config.toml
downsampling_factor = 8
encoder_qk_norm = false
encoder_parallel_block = false
encoder_depths = [4, 4]
decoder_norm = "groupnorm"
decoder_activation = "silu"
decoder_blocks_per_level = 3
init = "small_normal"
Rows from block 7 of the encoder, named by matrix and row number. Rows with one number belong to one attention dimension. Each number is 500 + 50 x the weight over its row's rms, rounded and kept within 0 to 999. All counts start at 0. Numbers have three digits each. After the name is the row's rms in percent of the matrix's.
# q: window attention query (encoder.blocks.7.attn.q.weight, 96x96), inputs 0-95
# k: window attention key (encoder.blocks.7.attn.k.weight, 96x96), inputs 0-95
q.39 112:531483568493478490488525538512471444404574538537453525527517524495582517491504443450564520723467452625491504517537441523531530470469463513545519583504397549508495502490524547495401477574438481506479510550501483487464463551424601510533459561502509571515476578465479578508488549572454493459
k.39 125:483478533530478439488509596499485472476440543500482548516522449506508531512463452540584510587464453600531497515611457457537524502306467445565484549503486567503465512462504554511413478552432432425468476533487479460463459483434597468517412420530532514508484581542520612499486544560476555466
q.40 132:503495587513518418515493377559463486385587491536446521489532491505604498531465474520587496626499448554532509455530485541594499409572513458490463586505418543442493514513511563489515469554461500447507482543498475440488447486438504486498459635479483523545515613534559429464492541485533508416
k.40 116:521563582470475417515465536533446479469511446536468519442369557531599529526488510467589509586531445500484468387512501425614563555450524455557446632524509541487466485516539478505415498470455546417458465512484488393446487542508528503467438474490519563539532515460529516452530564526565448431
q.41 089:438563482494468545513503481583458562600564481496524483466520492486571482567537433540499408545517460525496486417465524518572436489393522419495452459475552476516523500555542499520404525288506549520473483462469460469515489461557479477442576474495480470486518489470513337513553502494562488525
k.41 088:469507491529470524515530411515460485553561508621428507491480560483525448547454500412533490400521468408422475496491523545498478444587522496421483590464464457483602505511561537508507537466497489526528537594447516533463497513518466442555489551453461518476482420358491490569551511605625443551
q.42 101:559473530519578504521522383551475460519529517526582467536527433466404459465545519501524473368486468355530522504443565457519548489543495482438467515486538481560507559548533487455604514398589466480478533470491511441549451550517414551409500483503466459473474524457514367498532511397479478496
k.42 106:553479527528500496566540437569464422513450513548503456519388550481457582519579513527517459418477507440476523624448523503593561503598487469405452490499488485517462579552484475479492475480534503480438528459445535432573383499527422539489555478491468512465491394395501492468599539433537462465
q.43 101:517469496535507501512503557428527462568416497485545527515460374492344512514496548534463514393499513430496474637467525439378510511583464547503527495480566509528479509471457458473657521466534440516513500416477495556512496524604440492584523542483524491472499452526455526519521502441428522534
k.43 115:574439472563596509535512531480541447535533532444568480535446446495385572431496548511492562443460543536536547584425529504478495532639479573460559451508479498526519473471456516471639468484557483521522520463571538522574480465543443541520511469442513500482480529539495450484409475470366593462
q.44 111:507514566508473508508498489539475473379539506487441531490492599532611519464497462477553508715491436564502518488552441554589532489474457503519511545507433516510485504511514498515380503576452479487448487564516492429461442512403599508505432487523505569534508563449478601486528544542530484447
k.44 125:481524564515437499537476540506449488439490503511478552491511543555565522460473467508583499585483419611504508490569418451554517470332444411552490551530452534469473516486531553550416506534383474464419450531457470410422467526433635506515464467518528540496491554479491555494541556524537483466
q.45 096:490555461545502598562507515522505477628616490508481502450516415518545502573523446507433445570507528502508482537464524461485474485560532423460424409433477401479506475505520470472437522351532442533468494444525480430558452518528439490526510489531421440489545459526541371514469440463405514530
k.45 107:550537476629510550611516498458490410549532477557453479492461539532595453508501537379482521438515540509473462553465528443494514461710513530416466526445422438513524457504532514474522536491582430586504506549490509482486434588530471507543493575476468467505509469424494461509502475543540461513
q.46 102:531431549463437495468516505492485418443595521557509500563528558474498522479484446421528532572469438505468509493549459539488491484425484571513566586525490569529531581523545542504411470619424490526522536542467486556427499546485648501468491472519556582478452600403446565541549561544493431495
k.46 106:471416490518479486446540524533490490481381557461529508550586448454402510522482472562521493586459447564480493530563490544514523514259485446530531508491544557543494573463480513499465470506424435434492510486477486518520481401441561439483466411520532498459459515548479591557538523478525530494
q.47 090:499472463525530461500498452538508507564663507525527517516541377472474500569486490527500455386513522443526487494468532457489484478612536478465486521475511513454505534514511526479577478395527501472558510439472492518551502506580389499494524576479472460506504545547535258513467479460451484506
k.47 097:550507475507559442524509476522518448551492461550484501483414481508474485568518603464485505425504506357460433517457557477536573568721546538464445595528534514504468527502496376448528475450590485480516526497521536489517461514582433468496480536458474508495501399443528442492517495535524478466
q.48 094:496454522458506437481547449487528537406639547445538449512593422450570469462526463611497471564497535335524549518406446411493421526488499508552506495498488551502477492464477509472546463575537525509512530534494439493605543431590463465473530497465507458479479612522551499477421475502527487507
k.48 095:480456491516558441493490468489506633448490538421549563496598448494517490469487552509431569560508514506507570419566490497475317473531483507539613528514557520437488491445477395494486518559497467488510461541548582518479530399421522457490477456505546522549505577549487451525409510543505563443
q.49 110:514483505562502527569504492476552464482563503525539523503479427497521447479499455483377509542495524424486516490402490395461433523500479519499511451428355547542569502482556686433497515593511433590509507516511444525527463493429488481489510394482473500496512569390504430520447499464543501518
k.49 103:518463530473506520491518483485434255462489548517460474533589556490530427435524439489568568477457475529470516435454483514520587504477490457499531556518449509495426513496474479496472466514515507528503515555454568479502453556657527573422481595479524503461477491444477587535501499562547433479
q.50 111:422529530501446454531498569550503579397565499476417472480523497452563365521467560579456488596520448509488473342479505410540521548411543524484436441461500498538466470524482593524548509545478516593502529534516444526436547436494508469432495469412465464453486404517533537535524464530492512514
k.50 120:486504502453421536419514457529541537441531515542419487490565558466469471554470401496540471482513482517415458414523528562482469486632521590441469561478474495460521504497518390529463487529502501578608531500480491598440536471477550487494495591478478488504493451561506529575554512635502368550
q.51 106:407519476572462434582483469471512588432481494474485552505506497506527434509463495620490517577511475383570466545508502529511506395478460530500562467428391522466488504432442555501403499516515465499507493526496411488453474417414492464648446512481509444463494445500458461557502465530454596551
k.51 120:500490502467480529475499566474549390443474500442393471518549548458480425488480530532551559460493477557497458431461504468436629649511503624572485530511478517458480492470477407505524468474504535585537515513560423521451543592617539561463472584499489495436471438543506536523525488561472459535
q.52 118:464534483563530511555478498494474469613341476516528517466409419532426626522444535432502497296499495468459517522592555517514463518561529476473503485431566448470567487541509442471473512472496483450512498476492554499519428535451448483519508468486482512522509564555509414466483483442590488494
k.52 112:543503532445519525473530513483500350582495505497470483501439567486533546454499498485559533444469501447449504407470497434518588563404529450558456529539418497465474493521532502500515440544489564459517506499492482440517506643706449574472495577451498547499474480453540541438466496455450476469
q.53 099:540488473556489535508533554454492433632441507563528539525447548493543562498494441366446581509477503453445495566490502518469460519542465558559554537470468543483549541468534462459378497456487419527517497454473550527489404569455535482537500473531584604485473493354434394491499539514546474503
k.53 099:506475516508500504545544513493407439576341559533567497537498505469464432464507559494521520476450488511509512495463511424514523496468484395480504489500496508554427529508490673499580469497478469504462514479404530502533448557687473502483518497522510463437472538500486629500512482413578528495
q.54 093:452543480574439526569489489519494578437544505491521492495525466523513400446513484588435498655483508425520493501438481491524534371465435467420497445442385459426492480448485588508404493482522470500452470503514499466488472392455477467583534384518487433449502477434490540534538481527490503568
k.54 107:517534511432457514496491567495513381379509498452361451499561546513494433458515451523552523491504490582466467482435475491452626565570499607563478536523441486456448487495485441497512479472537536610507498538550474491470512569529545586412466596506495506468498459519518527489556506584458397547
q.55 104:555485504514546448486527495503501483465644515538481511538525623493479408495515536471536523555481447453509472592404530513479576487712455517480516538524346536503502534458484452490539497507573425545513527493501499494548481514462551503575426519525531462465492477506460403593500494501452523504
k.55 105:531478462660544491630514558499489541596455497545548528522534477520486456537501548485503544485497471553560469589481551434499548494527475416436489494472483527609483525429505566488472515466532390527434490494483542457568392506519534516538422446525487436439477543433430519585459460534574576531
q.56 131:483467486524477524514531539502495479554315521515545521539376502475427589516492471493465500319479529454452516517614477498498418504538511488526547458466555502490541521492510558458491469471505477489541512475477511549528476485480479456471582533511543532488475511521476426442517506460712484529
k.56 113:502496539431478523556518507464445433621385505533488474501429602495552537445526558437480549500455511473430523340501471442558508533393509412541499510512491494453461516549503525521515474504469536444475491486432519444477508578665397531490527510494500586477480533473482515455477516422475445472
q.57 136:428552520533480432547446492510507483388711426438447530435553495508522453514437573520549488662539461432494486380469510433469512512501519536525476531448507508469492432500468523493484543585482502492536460494517416522418510440547493470517474426459480490527544533560536522525466476564493520502
k.57 121:522497499507502494421468528512534388369548484462369493467540473477470447550436408492600529508520493550440445521503533509454534525547550597536499590476500502483533460450507385475492500520523486589604506524492497589500525489528566466492445605465507526558497405522527546538543513598541433516
q.58 110:515513543429487499418478443485506527533624489503442525476543536523522519514489490538644509557505454453484507477460512531512446512594512539527503611577563584393469509475436419560475494464426549465553479519458489503466537510665507516529474552489573542533502474521516535503487578637465468469
k.58 106:477524480579523457459467495529517705494451460464553571484502416497446497541464574503455477521522514476532483609551521510496419483488529508465508473460582509555557480469510524485520561527493428487508476510508523574516558372355531402539487405511491493569530488560520460514514505489554600497
q.59 113:495502517485532412494533477530476553424573513487495485515524451507426511510519566576563497454495501363536529538518487533505469510695517448522505512484588515431448518480451355485521472443545512439506522468480523480602503427616450480487523544517515463497492528615533490474463477552603500512
k.59 108:522511492490547432529486561439538539618495487499484535503449497553551549470509652463498637488499551423486476387572497406488484570457525502595474509514494535410482472479503434497509474554494549414519477523544491454462555539531460455545457484486522560563530581517554412431409499491444563478
q.60 099:515500530455481510457503552553427549489537513552433448511500565491445389478540524534464504477477470509457509444447544523584560580636526490440477516529544452448409490491509478546531474346499536505478531520468624502534487492592504531456509540519484499471518329512509533491590500578543429491
k.60 101:509528497504485498568510491541507762623488493623482515477451519552495530518555550492408498487515517452446478463498499448535461483579509487391422441481457496430510520505518538537456542586503477428462494519485512461459468475385452459558513441518486486508543487487510448485513522535458463512
q.61 116:498555477494500482512456474548429519583458446581474485466483513540477560542516542507580484479517485566491470542556538552558568433635515447390439528503477448411467504510498377513403520406471507381454492462469577429493464541505460514593505583532455488499545417513536514488568495539428476499
k.61 104:569559456453504519450467550507529473539582462538419474470398503524446478508533508533529482469514523496511462509422556452451658633544549563505382469535448466502519460517560460485503482468565581470489511469557436462516504554498460527470481544447429463523536471532609424430521485537384468553
q.62 117:436542531459452494476458450512528604377590479439451509475587464494504430459472492649557453550544469515552484411454496489515537458419498474488455489542462477499463471506456618560546525548457585517476497540510405491432610423530528504516478462456468450523512478535524604530513484551438537523
k.62 125:480525478490451517400463483523583557379555458435433507473555473522485469546459470522499469525513488508495488546509499579467492517512505635509513485474532476495549478464489376524462542471502482563532479532556443553459555414273594479509482493500476502564530430510508456538552508596496484533
q.63 083:547526501467483531487466432523514381560579477511571532483562538544486548498572494381537426611513537586527535513462490568443506426478480448522433530516486495453455490506540358462459532506513464422472442449489540445529507562519516561499514543610506484574564501435527540476503526502354463485
k.63 093:510516504557502438557496535535438472393612509487506492496529355530485489530537479517471446538515503503545515726463480507497511493588513517534482482485531488560505465507535581424504501412504478420446496507521511485552467413406542461483506480548496506581523595544580424434507516520476503492
q.64 075:522469552462506448479470442483445576476662508450460526484451464559585465436494549481492553549496498346459531513460507571549501468519462531419530477550439488473557509488604548591530462385492547495475500591450557470447493504410503481607504458479498556484522455483499417531515520455459458500
k.64 074:528537549441471612429486514466504655525588496533459447486487530499561373391514527556406562540491502449421520514450510460517544519507493559491511426534441470518523495553539470572468472562492535511551481513500509520484487610453473556532507478473496537454505582453501425476493493438365413477
q.65 094:461503518486471523492517546509476533598497486528520494494344548497611538484502494501409496575477508399446525441515529431575456529561515428454467448499477466468566520554592500505366519345474516488457521548505548490508486488513461453468536438443455545487494493334513525495513509509478449517
k.65 090:521475555483419512455517486536474513569653530614500513521421386505571546494501373459559497483476486458490505507574464502548478476466516488477474524524506496480620543538599556512414509502488492402501520566464565483510495519497488475530511344496485560517502559457506466490523511426418419525
q.66 082:505495510519479433520511431453510497478446511455465570521369525477634561501449560503518522464487494416460512543517511563533481525393512508480493459502437547500576554513530496544575453566500515405493529554472544494483459515433444479582499411425524554520486510581504402530459484327563537493
k.66 084:477487538561499520480528504469557522597529506503539510514453654441568590512474448430477520470465482442445500486544552475461495470406499473489511420534547516549587524548482518519522500537483501506552513436486439499511434575544471521526513281414477518456492442469442526528439451398451498486
q.67 070:505458487506510523492514451439536464382619554487495468513466488503598469465518451461439491613526562396519471516440531544487464446519469570415526408474446456523581471469536669511538495482502467575455542543545491498514465487382498498518501519466429453475481513534486417566493453516565504577
k.67 072:560552429493513580441487418481540583497556467534508468515445585526485463515511369489512443550501500350498439500482538596503473411489491569433503484524611452520551510490513494547422560491550515547500530475519498492528426553472441545475477616479420496442500418422442542542543493542525469545
q.68 084:549441512493607497476520427522465442486630546465503499560653401494437441471509542445536494443461503466502545567467526604474515449449529550482509579523510515519498506500564436467534443552498486481525539581464528530496496489533532513576492444515554493518459543633538341482523545504522485457
k.68 084:502480517490575491418472493458492638498522494534469512494598481505423397515484577569451607465457514567552471463501643448465533553530556457528499526534516497537502451451458532532510461452512554507495511471565522475513515509474543505480432556425478496496507514535519455524383464440487634363
q.69 096:509451495455547451460509558563519478495395526524531518502532494438456533546542501494497463491518510617501510420474453461496445572577514411520511516505508534548393465501511584486531492530516488557523527462491467537569571445554473457461530438545537485520514364467545726490508537521586496480
k.69 101:483480514403425466478475507487464641518473492547503492484503556496440544493554515507499488422475561539502533384562405474534464498460524455540494455484482515428450462462557612537555477613478587363503493511466534544452643431483490425475526474506527496530531583552532551468485534523446476488
q.70 090:538480476441514505474507390512479449401468507482500502527545557487558608508537456415520452537552537532574542384502460569468447415531462445491540462508462487513461469518462548514561526622505541511488491445534522496521576500461469513422544521520499456513528510509495737518485494519573491471
k.70 095:481546490452484482443447466496494596396464484465531501449390526544497564489501515487442469521536527489543507448481439556540495552461455459507541398530510455501509469497514634557550532510485605409446469473540543464528622437426485460503527421510505478520579574622475562489496465435597546501